{"train_examples": 97500, "crop_scale_min": 1, "translate": 0.06, "norm": "layernorm", "parallel_block": false, "moe": "expert_choice", "patch_size": [4, 4], "loss": "cross_entropy", "residual_init": "none", "ema_decay": 0.99, "steps": 5600, "batch_size": 96, "lr_schedule": "cosine_restarts"}
Rows from block 10, named by matrix and row number. Rows with one number belong to one attention dimension. Each number is 200 + 40 x the weight over its row's rms, rounded and kept within 0 to 999. All counts start at 0. After the name is the row's rms in percent of the matrix's.
# q: attention query, key and value (stacked) (model.blocks.10.attn.qkv.weight, 768x256, the q third), inputs 128-255
# k: attention query, key and value (stacked) (model.blocks.10.attn.qkv.weight, 768x256, the k third), inputs 128-255
q.22,093,271,219,191,156,220,252,221,228,162,218,189,122,248,185,136,130,193,213,152,153,201,164,124,142,270,263,234,217,177,255,216,183,222,211,202,187,241,216,251,197,179,154,211,215,227,230,115,200,233,160,248,266,193,161,90,176,286,234,194,259,192,262,241,191,210,155,168,243,194,255,212,208,134,78,175,260,191,238,154,160,134,161,227,237,206,201,229,151,139,194,170,203,186,208,279,235,190,162,232,242,251,190,206,206,187,136,183,240,159,203,146,191,215,190,162,216,271,185,238,216,145,197,178,170,218,158,219,267
q.23,079,137,204,186,231,190,231,213,227,228,206,208,159,189,207,220,135,159,168,188,99,278,166,189,265,189,225,187,197,153,187,220,226,224,186,243,189,254,230,190,196,221,219,200,258,139,271,192,218,155,148,270,204,137,233,176,267,233,235,183,251,215,156,155,161,225,206,157,256,190,164,168,184,177,181,216,178,202,177,202,201,178,241,191,261,288,222,178,254,196,179,225,228,269,182,196,184,177,235,188,232,207,121,182,193,139,219,283,132,202,224,218,197,206,173,165,214,197,223,218,206,205,201,153,199,242,161,156,220
q.24,081,118,208,270,215,203,160,163,199,197,246,220,289,224,180,243,233,270,181,283,271,198,200,220,139,163,150,247,219,213,190,189,197,264,244,117,183,197,174,240,249,223,185,189,239,243,267,220,129,140,266,211,160,249,163,188,246,281,214,299,236,170,234,207,223,149,175,229,196,147,197,144,179,243,196,250,185,155,156,177,171,279,224,132,183,204,91,237,203,243,224,204,247,190,217,195,226,282,214,177,196,219,188,169,230,219,235,177,212,189,153,245,175,179,200,165,221,171,212,295,192,221,219,188,219,170,185,220,192
q.25,094,133,210,219,209,110,208,200,173,191,181,236,195,221,197,239,287,184,146,165,150,169,167,167,265,217,209,213,149,195,260,228,190,177,168,195,199,206,238,161,211,259,199,203,229,214,218,233,276,271,272,333,219,224,205,194,121,194,209,162,176,139,220,199,214,160,160,214,139,203,182,125,122,265,279,290,175,214,227,191,216,274,212,217,226,201,164,163,129,214,234,235,174,214,169,260,197,124,226,190,211,170,189,182,189,149,212,295,177,183,241,216,181,186,190,276,247,201,166,200,211,167,274,217,187,208,208,171,185
q.26,102,210,197,162,149,213,215,181,225,195,213,221,206,144,156,242,150,221,180,213,244,209,197,239,176,212,276,186,242,221,151,95,216,195,244,158,242,172,201,185,164,175,217,178,179,303,207,194,201,159,234,134,262,267,163,140,175,306,165,174,189,175,248,204,162,222,153,202,177,178,211,237,144,240,150,124,152,218,183,222,261,246,141,174,125,200,213,151,213,137,227,171,191,160,220,218,141,196,213,179,255,210,227,291,187,175,205,246,204,226,150,167,179,211,189,206,211,259,140,193,182,205,143,261,172,175,207,222,167
q.27,086,150,190,299,253,157,189,176,163,187,207,240,257,211,199,131,233,150,216,156,171,194,196,176,117,197,181,157,201,179,194,210,146,231,195,227,224,283,186,237,247,248,171,248,229,168,164,178,162,165,129,211,228,213,224,214,205,221,239,269,241,259,190,252,197,145,246,199,213,196,325,253,305,228,282,190,282,124,252,151,133,192,211,267,185,245,177,269,210,164,237,226,204,209,176,170,210,233,182,227,191,220,174,235,121,206,141,252,220,232,253,211,199,187,217,233,210,296,201,144,169,265,217,174,190,213,176,267,188
q.28,090,174,202,168,143,258,253,229,203,211,128,133,88,214,239,163,219,240,218,177,169,248,148,226,216,177,256,163,157,156,198,208,226,196,232,295,147,201,193,190,190,244,193,181,223,204,147,205,223,223,189,258,179,134,237,171,231,204,226,160,214,221,111,150,187,163,170,177,235,276,161,193,259,184,200,232,115,210,231,207,149,192,154,277,168,197,154,224,238,230,188,181,182,223,246,124,146,185,201,161,200,195,238,266,214,107,195,231,162,220,216,223,211,234,142,210,194,199,257,192,139,179,137,196,206,224,223,123,207
q.29,098,203,228,145,217,216,189,267,207,168,190,172,150,219,105,203,214,170,271,146,186,191,182,177,212,209,158,198,171,188,248,199,213,180,158,164,226,187,209,243,176,157,129,183,175,231,222,154,228,139,229,264,163,239,204,213,159,214,180,299,180,161,236,178,219,262,203,118,165,192,197,139,134,201,168,231,229,215,168,185,170,179,235,208,229,169,161,222,127,209,228,266,245,175,139,267,232,192,189,208,224,208,201,152,249,211,256,140,224,137,141,146,180,193,172,187,222,185,172,245,198,226,271,259,132,224,205,167,221
q.30,093,214,225,189,151,246,239,163,208,199,260,237,162,150,203,206,206,151,175,175,236,232,169,236,150,215,199,225,249,211,244,176,221,184,229,130,207,190,237,285,250,228,184,222,219,220,225,121,125,91,126,222,231,190,177,139,141,225,223,291,287,149,184,267,221,179,277,181,197,198,239,245,230,171,158,126,254,127,153,125,124,167,213,160,185,201,207,237,260,144,197,217,235,200,163,217,205,215,165,188,258,238,154,239,191,168,186,189,179,193,193,206,191,232,217,140,159,254,164,260,208,206,249,197,206,218,204,248,212
q.31,112,286,261,241,214,295,127,185,198,246,129,191,206,218,223,240,191,119,173,140,185,108,216,180,208,329,168,164,137,157,252,292,199,159,175,213,158,189,177,210,213,192,242,226,174,142,173,162,248,254,145,222,184,210,221,214,175,148,178,139,225,187,158,199,204,206,215,218,200,216,195,171,187,213,217,181,209,195,173,200,142,202,127,196,254,159,172,146,142,230,213,235,129,268,196,214,230,212,256,223,114,181,192,113,220,254,177,184,202,142,285,212,196,217,218,264,136,232,201,112,243,190,196,228,172,270,325,221,242
q.32,100,150,179,151,228,202,142,208,244,217,270,193,195,287,232,185,201,196,271,274,142,254,231,189,164,203,167,227,132,170,144,189,174,209,207,182,244,195,181,230,179,260,177,155,201,224,280,183,144,196,177,198,233,199,203,221,130,207,250,188,213,217,204,210,262,207,189,268,247,159,181,201,208,167,201,158,249,200,241,233,180,203,200,228,158,137,180,174,205,213,239,146,188,253,229,162,180,246,222,230,224,228,206,211,119,156,175,177,213,226,184,240,185,269,264,230,175,214,197,198,220,139,165,265,271,230,210,154,241
q.33,085,260,209,153,204,149,181,147,247,150,216,230,196,202,229,143,239,194,228,121,213,185,210,215,138,291,167,235,151,207,145,214,237,223,215,217,234,229,257,175,261,192,181,166,168,264,309,135,163,252,245,151,192,197,290,186,256,212,213,212,270,118,231,187,195,153,178,236,188,171,165,164,242,277,164,230,223,175,202,175,158,189,260,127,214,198,165,226,159,201,232,182,116,221,228,200,159,203,129,224,174,201,259,226,148,167,139,206,108,207,230,226,217,219,257,251,226,220,245,207,152,188,211,198,223,194,151,185,235
q.34,083,147,258,213,210,200,163,144,214,232,189,246,186,248,129,204,249,105,219,232,289,170,161,227,187,145,190,201,170,235,166,177,180,155,221,206,127,236,290,134,138,176,221,222,230,123,239,182,213,123,213,235,225,265,182,150,215,234,218,170,223,239,224,176,226,204,261,182,169,223,241,222,148,205,213,274,167,143,136,160,172,181,243,187,187,271,272,159,261,137,186,185,258,212,148,198,167,258,233,175,218,128,175,258,281,245,234,216,163,167,205,201,189,169,327,176,198,161,197,322,173,198,175,230,229,229,207,244,220
q.35,075,230,251,182,241,159,237,234,205,205,183,173,230,175,147,177,138,250,180,273,227,256,241,195,210,136,175,143,180,190,145,184,120,207,242,157,204,238,222,193,162,192,183,215,188,146,203,226,194,210,117,187,176,188,216,174,170,205,157,246,163,170,171,155,190,232,299,197,206,188,266,109,162,155,269,225,247,159,258,273,222,121,202,141,196,266,220,238,155,189,174,217,214,214,262,199,197,164,206,186,187,151,227,201,217,184,270,224,134,194,234,157,236,175,222,211,221,157,212,212,235,171,179,115,157,243,165,249,179
q.36,076,218,184,215,256,237,233,169,191,237,135,201,213,155,140,190,228,236,192,215,165,171,246,194,215,126,215,154,243,210,84,220,214,129,245,176,155,154,223,184,187,181,208,234,243,202,209,222,224,171,166,202,182,221,173,208,140,241,166,216,158,260,184,184,190,205,258,223,287,205,210,249,205,192,194,203,216,161,196,169,242,196,210,176,164,185,151,185,220,132,147,198,232,140,153,216,236,242,205,203,193,283,171,162,209,187,229,152,156,187,203,238,237,165,233,209,262,199,209,278,199,232,147,241,168,172,134,231,197
q.37,083,140,184,234,198,193,214,274,210,179,160,195,150,211,230,221,242,213,149,195,188,229,148,242,221,213,239,200,277,223,195,192,231,206,195,184,191,200,232,181,239,145,111,190,200,215,131,176,158,177,288,207,178,159,164,246,147,198,320,178,184,240,172,269,298,164,210,155,236,215,195,211,206,248,177,247,104,168,195,165,216,275,158,226,225,220,223,196,251,177,238,146,265,149,181,181,183,189,174,188,239,145,153,175,221,221,226,233,255,183,192,223,130,200,186,217,222,205,213,249,189,224,156,166,162,193,238,174,148
q.38,085,231,184,257,183,238,193,147,187,256,181,213,258,161,228,206,196,172,164,138,147,154,224,157,193,233,184,190,213,154,295,275,183,179,232,205,178,178,192,186,230,230,209,178,123,218,194,268,105,164,162,235,232,210,204,224,249,205,145,212,207,266,113,256,202,154,224,227,186,205,143,276,203,202,180,125,232,241,191,166,200,180,170,126,190,200,191,127,202,240,150,282,181,241,200,175,212,268,204,215,161,225,220,165,173,159,182,154,205,276,202,131,146,177,175,144,225,231,232,219,187,171,216,256,176,169,180,273,225
q.39,079,220,169,181,248,211,215,188,166,188,209,174,201,169,222,251,137,214,196,136,151,198,181,190,216,236,254,194,234,219,239,187,202,256,182,230,291,195,151,234,225,241,199,192,202,217,215,156,266,264,224,113,203,244,245,173,185,233,217,122,183,180,190,198,185,199,140,216,219,167,172,194,164,222,158,215,162,183,276,213,110,230,214,288,235,133,212,182,97,218,210,193,135,184,289,222,254,166,133,230,125,196,182,203,118,181,158,180,234,280,163,227,264,248,163,260,185,231,157,107,217,230,176,233,191,213,182,208,223
q.40,065,165,249,190,238,170,189,269,186,172,214,210,127,234,208,160,235,320,194,314,248,187,173,161,164,220,224,178,198,204,151,181,123,219,184,227,166,229,168,262,200,184,229,265,230,160,166,231,188,228,197,166,177,146,178,196,167,219,236,262,136,173,211,251,251,158,169,208,183,226,245,145,178,195,272,182,173,101,255,262,230,212,179,204,237,161,185,193,207,232,230,188,172,159,280,152,219,150,224,203,253,213,159,255,218,209,140,302,186,146,192,222,177,219,192,242,210,205,210,215,210,161,212,128,168,175,225,182,160
q.41,080,215,210,166,194,179,252,187,215,198,164,143,225,211,195,156,169,244,181,227,54,235,215,162,201,196,194,208,195,124,190,237,218,194,182,157,275,230,209,191,234,283,203,159,217,189,232,189,169,288,153,260,269,170,187,235,209,218,222,133,265,242,196,215,209,173,193,192,170,218,168,123,244,177,182,221,214,218,236,182,251,176,202,260,180,143,208,218,149,187,194,147,153,159,248,226,161,248,123,227,150,228,248,215,158,186,251,227,172,216,238,161,160,227,167,198,188,181,170,105,213,172,182,215,208,202,170,181,174
q.42,086,228,212,136,244,203,149,194,196,179,233,242,192,183,231,230,223,164,239,158,298,144,186,256,187,223,193,239,190,275,171,146,219,241,210,196,237,238,237,237,221,207,216,239,211,222,264,133,256,255,207,99,175,250,270,131,223,227,152,201,247,94,244,164,160,229,216,164,142,202,220,137,184,222,204,265,179,212,190,186,119,178,237,218,171,218,177,235,194,156,200,179,190,183,214,205,196,133,147,230,185,145,239,236,213,210,219,181,119,202,200,185,266,236,238,215,164,203,154,203,156,262,234,201,237,229,206,201,210
q.43,081,190,164,181,182,191,203,151,235,297,191,236,228,153,202,229,186,136,132,161,238,225,165,183,235,208,241,208,166,182,253,300,227,216,197,229,197,201,184,239,154,158,225,198,183,216,201,223,187,215,160,241,208,219,242,154,268,223,184,168,164,190,201,166,205,257,227,166,146,163,160,268,181,196,166,184,171,156,208,164,170,292,205,211,236,249,223,205,161,202,220,204,137,267,254,243,173,216,192,149,163,232,183,163,175,199,159,193,172,294,213,204,232,165,168,141,169,240,208,199,202,168,213,228,216,215,211,149,233
q.44,080,168,203,247,216,206,137,242,241,262,191,222,194,191,146,177,231,212,197,197,263,208,289,163,201,198,160,235,171,215,252,240,205,211,206,195,209,237,280,140,149,241,183,205,135,135,233,173,140,152,239,262,196,250,240,257,190,260,160,232,221,224,238,192,260,106,227,169,221,213,159,222,214,212,203,224,138,222,146,157,213,211,147,189,198,315,199,230,172,175,191,203,277,294,206,188,175,240,151,191,178,167,164,197,276,151,248,268,206,181,200,138,194,191,238,214,226,208,244,325,235,152,192,174,251,238,157,204,163
q.45,089,213,225,154,145,218,150,167,188,222,225,174,225,179,195,211,265,93,225,218,137,151,166,207,166,292,243,147,134,185,218,213,226,148,187,220,195,238,254,158,201,138,251,200,224,181,216,194,198,163,214,182,277,210,237,193,193,172,160,232,214,165,221,225,201,210,239,249,203,178,206,267,225,201,205,266,245,197,286,211,180,189,251,188,209,205,253,141,221,135,219,198,155,179,192,161,208,324,240,154,174,225,115,189,205,200,163,215,151,217,248,195,98,224,307,196,190,115,270,249,196,182,173,193,236,189,142,189,213
q.46,081,232,227,157,219,222,264,120,163,181,220,259,210,165,201,187,131,119,177,167,182,225,247,135,233,223,261,203,232,271,146,158,206,156,269,179,217,179,195,174,196,149,194,223,148,203,266,234,205,180,167,144,227,204,206,177,180,212,146,281,166,196,200,156,194,266,267,236,159,139,199,224,251,187,168,160,225,227,229,168,240,160,199,128,184,243,229,244,228,164,236,213,224,226,193,199,184,234,245,204,189,191,202,238,276,266,184,196,198,195,277,177,266,160,263,179,149,136,229,189,173,217,116,115,317,179,170,215,222
q.47,087,223,185,119,196,178,205,238,198,165,228,196,232,172,226,136,108,276,189,181,151,205,220,233,259,275,160,214,223,227,153,216,202,213,228,198,269,159,188,173,205,270,175,181,181,275,259,169,190,268,197,175,175,225,216,202,158,221,161,184,274,181,239,194,207,165,222,158,247,233,191,144,271,217,131,187,189,268,263,198,192,165,208,147,220,195,136,279,141,160,136,217,191,186,234,239,229,140,103,266,168,244,252,164,200,173,269,186,214,245,223,191,269,226,242,282,217,205,179,154,207,239,187,235,236,209,156,141,208
q.48,093,224,215,223,256,137,248,178,236,156,272,219,174,198,203,115,236,236,254,170,153,221,209,183,237,135,236,192,250,189,190,250,137,157,207,189,258,208,232,200,270,222,246,241,166,182,215,259,214,224,211,311,247,225,140,263,160,278,156,142,255,245,148,199,192,149,177,180,201,195,166,157,193,165,219,205,227,230,176,175,279,203,176,173,178,199,127,205,196,163,251,152,168,238,96,189,180,94,184,163,180,318,120,153,210,175,260,155,146,142,206,200,236,246,228,246,274,175,142,175,225,147,252,187,178,153,266,173,184
k.22,091,146,165,174,247,152,184,199,271,158,233,217,206,260,236,191,250,149,140,157,252,203,218,165,256,307,179,265,194,200,205,230,216,178,187,260,184,181,227,174,212,218,222,179,207,202,254,222,157,217,208,232,175,217,252,172,219,177,117,200,163,228,124,145,166,262,146,205,219,201,223,197,269,182,236,252,201,226,257,220,324,288,141,103,201,241,150,192,239,265,86,155,283,190,161,214,191,122,202,238,166,231,221,159,201,116,175,204,216,297,225,215,164,201,220,219,224,206,174,213,281,245,282,200,172,138,176,233,198
k.23,081,268,219,183,255,202,283,244,244,221,183,232,139,255,237,258,167,230,244,213,261,184,232,249,142,121,200,179,161,165,171,123,235,215,255,225,233,221,214,231,159,192,219,146,189,132,204,126,261,115,167,181,185,238,223,159,180,201,155,177,215,203,142,192,268,201,201,239,203,253,209,243,210,202,170,142,193,214,279,262,215,256,150,202,215,162,224,221,191,186,216,165,190,179,203,175,159,202,187,200,172,166,207,134,217,188,152,108,178,199,215,198,66,197,246,197,185,144,246,185,216,197,209,182,242,171,98,260,151
k.24,078,238,182,194,192,196,174,242,279,253,166,226,196,218,190,151,221,169,207,179,202,262,223,197,197,215,146,241,164,210,228,223,166,177,141,165,233,290,200,96,228,194,218,204,213,116,66,198,232,329,224,170,87,179,161,179,173,122,271,225,181,136,160,251,174,142,246,230,189,184,211,265,246,176,232,181,168,248,218,140,235,100,184,239,191,233,236,186,199,212,198,203,209,229,177,269,189,202,199,104,156,151,193,262,204,157,230,213,158,199,172,215,223,255,192,223,220,248,214,246,218,131,205,255,232,195,211,209,189
k.25,102,187,207,181,212,213,275,216,252,157,228,210,186,173,228,189,205,253,200,214,223,139,253,217,161,199,171,245,211,250,109,253,84,225,153,202,203,176,236,177,208,228,254,228,159,157,169,181,187,129,200,161,163,228,231,187,301,200,182,225,185,177,214,248,189,199,241,230,215,209,218,259,268,78,214,146,194,206,176,154,186,227,167,128,204,206,155,282,225,189,202,224,175,155,172,171,154,180,147,195,203,152,169,188,175,271,247,176,183,261,219,179,174,172,188,244,188,230,233,164,149,230,104,162,222,181,190,215,193
k.26,126,160,140,175,224,205,152,246,202,145,161,235,207,199,203,177,258,164,91,164,181,205,247,187,244,239,149,250,224,250,227,285,162,183,187,245,85,234,213,158,206,205,211,215,199,190,148,175,222,277,146,210,158,135,150,175,142,132,187,241,164,223,89,180,125,214,235,233,233,207,212,234,219,164,220,187,212,127,271,188,225,207,171,184,242,157,173,265,194,197,175,194,174,234,209,214,245,159,150,206,148,181,122,229,317,152,222,159,209,150,198,195,269,214,155,180,210,241,292,217,237,157,204,288,223,201,233,214,203
k.27,089,253,163,180,205,216,226,209,295,276,241,145,151,194,234,266,194,236,255,194,192,205,123,159,276,179,165,251,212,198,161,157,235,190,186,139,221,183,174,101,208,204,108,255,179,194,184,179,175,207,240,177,175,163,177,205,256,166,242,195,275,148,258,266,247,240,166,111,223,230,155,136,103,270,128,219,200,197,241,214,224,182,224,201,150,222,269,196,266,228,176,189,214,179,248,196,192,259,242,149,237,212,208,162,220,141,180,187,181,268,231,200,210,205,274,148,147,189,160,196,142,187,179,190,227,231,207,175,185
k.28,104,224,199,281,218,154,201,161,191,186,248,193,194,256,201,216,201,210,204,227,201,174,204,176,197,213,178,241,168,195,132,213,223,276,202,130,199,165,203,257,106,201,163,198,202,175,245,163,195,155,191,172,211,265,229,211,220,248,87,238,214,175,307,177,202,187,136,207,201,220,167,168,186,264,207,197,270,195,226,182,267,196,196,144,206,192,183,169,187,183,219,194,258,177,150,186,246,187,245,185,266,199,242,202,172,142,156,236,114,204,161,106,133,165,264,132,297,204,161,152,174,183,257,151,232,202,122,220,192
k.29,099,201,223,206,178,155,206,223,155,219,204,294,210,213,213,85,145,228,193,228,255,219,229,234,181,194,211,183,236,165,287,274,175,104,195,229,261,221,201,121,271,204,212,220,209,178,243,159,170,247,190,167,168,215,273,188,214,182,166,243,141,200,154,174,196,236,215,186,169,244,189,197,194,128,204,232,192,126,201,205,251,228,216,215,254,207,142,151,168,258,139,207,245,205,167,244,179,100,183,219,105,180,216,175,164,308,181,170,255,197,220,296,246,183,156,308,205,196,206,194,256,152,232,160,172,177,180,163,129
k.30,091,241,193,199,253,106,155,278,189,245,206,217,161,254,209,198,226,200,168,160,216,296,194,168,279,215,122,215,194,203,188,183,188,171,118,231,196,214,205,113,162,178,200,212,209,200,164,198,271,248,276,189,141,123,245,170,197,115,164,191,213,169,118,218,190,215,155,197,222,249,156,191,158,185,187,235,203,205,265,208,284,189,191,247,181,231,197,235,217,243,133,204,251,205,213,208,186,212,178,120,190,203,262,174,217,93,110,204,115,252,148,217,197,176,231,193,190,223,262,209,184,128,235,184,225,175,168,178,174
k.31,113,203,183,156,184,169,167,122,182,194,236,263,183,108,248,180,209,247,236,230,212,204,217,166,208,150,236,199,224,224,206,125,199,176,185,159,152,124,219,209,138,260,235,115,189,231,191,182,205,156,278,170,253,129,198,209,235,198,218,93,148,208,211,173,156,194,199,142,212,179,237,248,223,152,219,249,225,151,222,258,211,234,240,177,171,220,254,228,217,151,168,223,233,249,253,169,238,246,259,222,192,153,172,257,214,236,195,241,198,203,227,268,266,147,183,170,186,173,228,149,170,274,194,211,208,228,171,159,229
k.32,094,105,222,262,155,245,234,226,130,142,120,148,243,144,159,168,182,252,207,162,240,188,207,188,168,232,200,157,238,223,160,173,170,222,190,310,197,191,202,221,231,186,168,260,165,126,223,222,284,151,199,163,178,233,209,208,163,195,233,158,175,172,227,202,172,159,211,236,242,180,209,201,215,224,209,204,242,119,263,190,154,255,203,178,269,253,221,134,169,200,211,191,160,204,159,227,205,189,253,209,152,234,177,216,212,265,211,159,208,222,233,186,156,176,168,269,196,196,235,310,228,312,278,147,141,236,235,231,253
k.33,086,184,234,315,180,192,237,201,176,161,175,126,197,190,148,267,211,138,191,122,182,164,127,91,290,199,201,195,247,210,252,210,144,186,149,260,216,187,173,225,186,228,190,231,230,133,207,220,195,223,129,153,150,187,209,263,153,215,186,170,217,252,213,205,219,144,194,164,196,221,195,203,211,196,202,229,256,122,164,186,226,258,205,161,198,144,155,207,120,157,223,236,158,238,123,235,195,211,268,245,246,196,226,216,172,180,238,188,229,203,247,203,243,167,83,207,198,178,145,272,214,273,232,161,132,227,221,172,233
k.34,083,179,211,193,234,213,172,212,227,187,198,171,203,261,240,219,223,173,165,197,207,231,234,280,120,198,159,166,149,176,199,191,255,175,155,194,133,185,178,156,175,201,268,206,202,226,196,216,207,301,208,149,163,250,199,325,216,186,219,262,209,174,185,182,143,168,220,185,158,195,205,206,192,176,226,130,171,251,217,208,171,242,201,230,161,165,189,219,108,191,215,191,220,260,164,252,212,226,198,214,183,248,262,207,241,189,216,184,182,260,151,250,198,217,141,233,180,225,141,143,244,192,223,215,228,150,212,145,182
k.35,076,287,214,218,162,228,205,223,178,177,196,129,185,167,252,135,176,176,259,177,142,198,181,251,132,205,198,200,156,213,249,205,236,229,202,254,289,224,119,176,249,238,284,175,187,200,233,201,210,241,183,262,246,276,194,134,199,208,202,165,155,201,192,272,170,212,200,154,166,177,197,218,124,225,174,213,151,211,121,191,133,175,138,163,196,199,239,212,185,265,239,169,210,189,137,212,180,263,190,208,168,207,141,148,188,128,205,187,230,234,207,178,238,232,203,157,115,162,215,127,200,55,155,247,205,328,282,212,215
k.36,084,225,127,179,165,207,167,250,139,130,252,181,209,203,223,169,194,206,231,229,181,219,200,241,182,196,197,222,138,184,258,165,293,221,196,193,163,192,104,209,207,179,275,157,186,202,221,209,124,232,205,203,243,281,237,153,202,168,302,242,241,140,204,237,182,224,189,166,149,220,176,171,136,230,215,144,153,290,183,219,143,188,195,196,239,169,231,177,194,177,246,203,226,229,235,243,211,227,181,191,164,197,168,186,201,200,147,189,190,213,188,205,163,196,157,203,188,207,217,121,235,120,161,237,202,256,283,242,244
k.37,076,229,202,144,158,181,231,257,213,228,220,263,227,167,241,238,222,158,247,187,234,148,281,126,197,221,129,172,127,186,171,104,236,180,267,135,127,263,257,189,239,204,238,153,156,247,229,176,164,266,226,146,233,215,184,187,270,172,150,232,185,218,167,234,234,251,230,198,180,171,162,161,243,234,195,159,146,271,226,157,247,250,160,153,234,231,148,228,196,237,227,193,152,257,270,221,232,242,158,243,206,251,259,209,199,153,224,212,188,222,247,207,122,191,223,205,207,208,181,91,142,191,226,200,202,124,178,211,164
k.38,096,182,140,196,169,187,194,245,224,163,214,216,185,259,216,222,150,181,117,235,244,264,189,201,191,164,290,245,259,239,200,152,227,207,154,168,266,203,198,244,147,125,195,153,232,226,150,219,195,160,234,223,177,239,209,136,114,258,261,235,162,200,157,208,186,149,209,146,204,252,149,231,171,169,184,213,276,159,237,197,170,109,246,184,210,173,182,228,239,187,167,185,226,101,253,250,221,197,151,205,188,161,168,171,244,213,259,225,197,188,185,197,253,192,257,181,230,217,146,230,192,226,165,140,247,165,145,202,236
k.39,077,224,247,218,197,196,185,187,223,278,202,205,157,173,206,278,172,210,251,196,289,137,198,74,269,202,179,206,281,233,183,214,173,217,196,198,193,176,195,224,191,249,144,246,155,229,243,180,219,75,147,246,242,203,200,242,183,192,165,160,240,252,254,159,180,191,185,180,205,112,190,206,163,233,259,192,222,180,160,213,242,246,259,139,242,186,210,216,282,209,201,190,159,215,190,192,180,113,189,129,240,197,237,210,183,244,219,202,232,151,171,168,209,197,213,219,209,134,237,203,212,196,260,212,167,162,225,219,213
k.40,070,250,220,124,255,292,207,208,195,209,110,131,230,143,253,158,236,181,262,152,195,185,180,195,123,262,160,205,153,211,230,255,267,159,292,216,225,258,254,146,249,192,171,229,218,185,258,184,170,226,96,220,220,242,223,180,191,160,141,174,157,181,246,238,189,242,205,253,181,179,242,161,213,200,175,190,219,199,189,156,190,279,231,165,225,188,229,212,170,246,230,150,204,218,148,257,212,166,168,221,152,237,143,215,220,169,218,142,167,263,187,218,181,243,190,183,183,263,240,143,198,178,239,235,127,201,215,234,183
k.41,079,137,135,267,88,170,208,206,207,177,259,220,248,191,199,229,202,176,163,186,309,180,158,142,231,201,232,203,219,298,101,123,134,247,185,170,177,132,143,276,186,201,190,137,173,188,207,205,278,196,264,193,203,197,165,159,187,228,243,229,169,239,255,183,162,193,126,192,187,226,200,216,141,181,193,167,202,237,215,155,150,208,177,187,188,270,179,200,250,147,225,169,185,266,238,206,207,226,188,263,249,187,167,279,217,257,159,227,307,193,201,218,202,154,177,164,196,193,213,232,230,198,152,163,234,266,259,193,284
k.42,090,186,301,257,254,183,206,169,170,237,232,152,156,217,144,254,190,156,229,177,178,148,175,163,309,197,208,126,225,160,234,288,166,156,124,237,204,168,201,159,165,264,221,280,215,164,209,233,192,208,200,170,194,111,223,285,196,212,136,143,236,215,178,174,215,205,271,192,197,166,164,214,214,218,226,212,182,164,118,235,222,229,189,189,200,151,200,254,141,205,164,250,182,266,109,171,171,202,265,192,231,215,270,180,171,160,243,185,215,181,217,179,234,170,133,218,212,192,162,218,193,209,230,225,159,169,216,183,181
k.43,093,200,168,224,133,164,193,194,283,195,270,207,165,270,202,231,250,222,163,194,243,252,270,114,165,141,185,223,237,246,136,142,164,202,134,131,151,216,199,260,149,150,241,175,184,240,178,163,282,201,243,144,156,187,225,211,215,218,214,124,135,217,212,156,237,171,198,215,246,171,200,116,258,177,151,208,243,211,223,137,288,140,249,192,198,228,132,165,289,205,210,197,261,225,221,169,182,108,208,178,210,172,160,212,216,229,195,246,196,164,166,189,184,152,277,238,265,215,155,218,147,248,202,160,219,120,165,205,206
k.44,091,122,190,189,144,205,227,199,225,124,228,222,170,223,220,223,155,149,177,192,183,202,184,284,131,223,202,211,165,195,195,147,215,229,157,189,262,197,154,252,183,240,220,246,177,190,150,221,264,281,287,175,183,160,194,229,150,212,268,189,162,156,161,209,218,248,245,152,138,205,173,261,152,217,200,135,241,183,202,123,167,202,134,228,194,98,209,200,218,189,187,161,146,209,120,224,219,326,208,226,243,216,189,212,220,146,240,201,171,248,192,210,173,278,193,171,162,227,193,193,136,281,147,247,224,179,170,169,222
k.45,090,123,186,255,207,235,210,210,261,230,141,160,202,246,201,190,115,197,193,133,185,247,229,191,174,197,215,111,204,239,225,196,181,218,156,245,158,191,204,245,178,153,165,191,254,141,168,211,182,270,197,211,128,226,147,238,210,268,230,233,157,187,245,208,217,171,112,161,198,248,161,215,182,170,116,242,206,238,205,234,203,233,168,130,227,226,145,304,161,188,244,191,183,254,208,275,190,113,204,252,205,247,207,176,200,174,237,234,220,184,170,204,243,161,131,254,157,256,180,211,235,270,196,180,220,204,229,176,256
k.46,076,225,223,213,137,217,190,233,253,161,253,190,223,318,142,178,188,256,201,252,163,241,196,182,205,106,109,196,211,209,252,246,195,207,234,208,244,237,147,145,244,260,179,198,208,227,250,222,92,240,155,248,160,224,192,180,166,186,204,164,275,218,231,182,246,194,96,144,195,211,191,184,147,232,215,187,118,196,193,252,195,191,140,208,164,157,217,259,217,202,215,225,213,162,95,157,189,165,193,116,208,177,144,218,141,125,125,211,256,207,192,179,238,183,223,204,197,215,172,184,220,136,259,178,138,208,205,194,172
k.47,089,171,240,240,104,196,195,192,139,160,271,185,178,169,164,260,197,183,206,251,205,144,164,176,264,211,204,254,179,240,213,141,155,255,150,214,224,157,185,189,180,228,176,136,227,168,217,255,225,200,200,223,196,167,218,132,222,223,231,136,154,245,208,198,204,279,177,192,191,146,198,248,174,232,267,229,163,163,96,208,186,168,149,207,219,143,231,165,212,178,212,213,202,170,148,211,161,259,197,181,259,223,140,248,173,210,212,214,304,185,126,174,177,168,153,144,183,152,179,214,212,213,182,172,187,244,254,219,252
k.48,088,223,197,215,243,166,219,235,194,236,175,193,282,163,144,275,226,229,181,172,264,217,184,170,243,204,205,254,243,162,222,197,193,208,140,179,220,209,188,228,189,231,242,207,207,179,213,155,239,215,202,173,258,238,212,212,189,130,214,212,195,174,200,167,152,162,215,228,262,142,192,163,291,153,224,165,246,151,226,174,159,183,248,152,147,237,281,239,153,208,229,194,194,223,236,282,248,156,216,202,187,187,154,195,250,221,191,219,197,225,181,257,230,228,255,214,214,240,191,166,181,168,108,162,146,167,194,210,162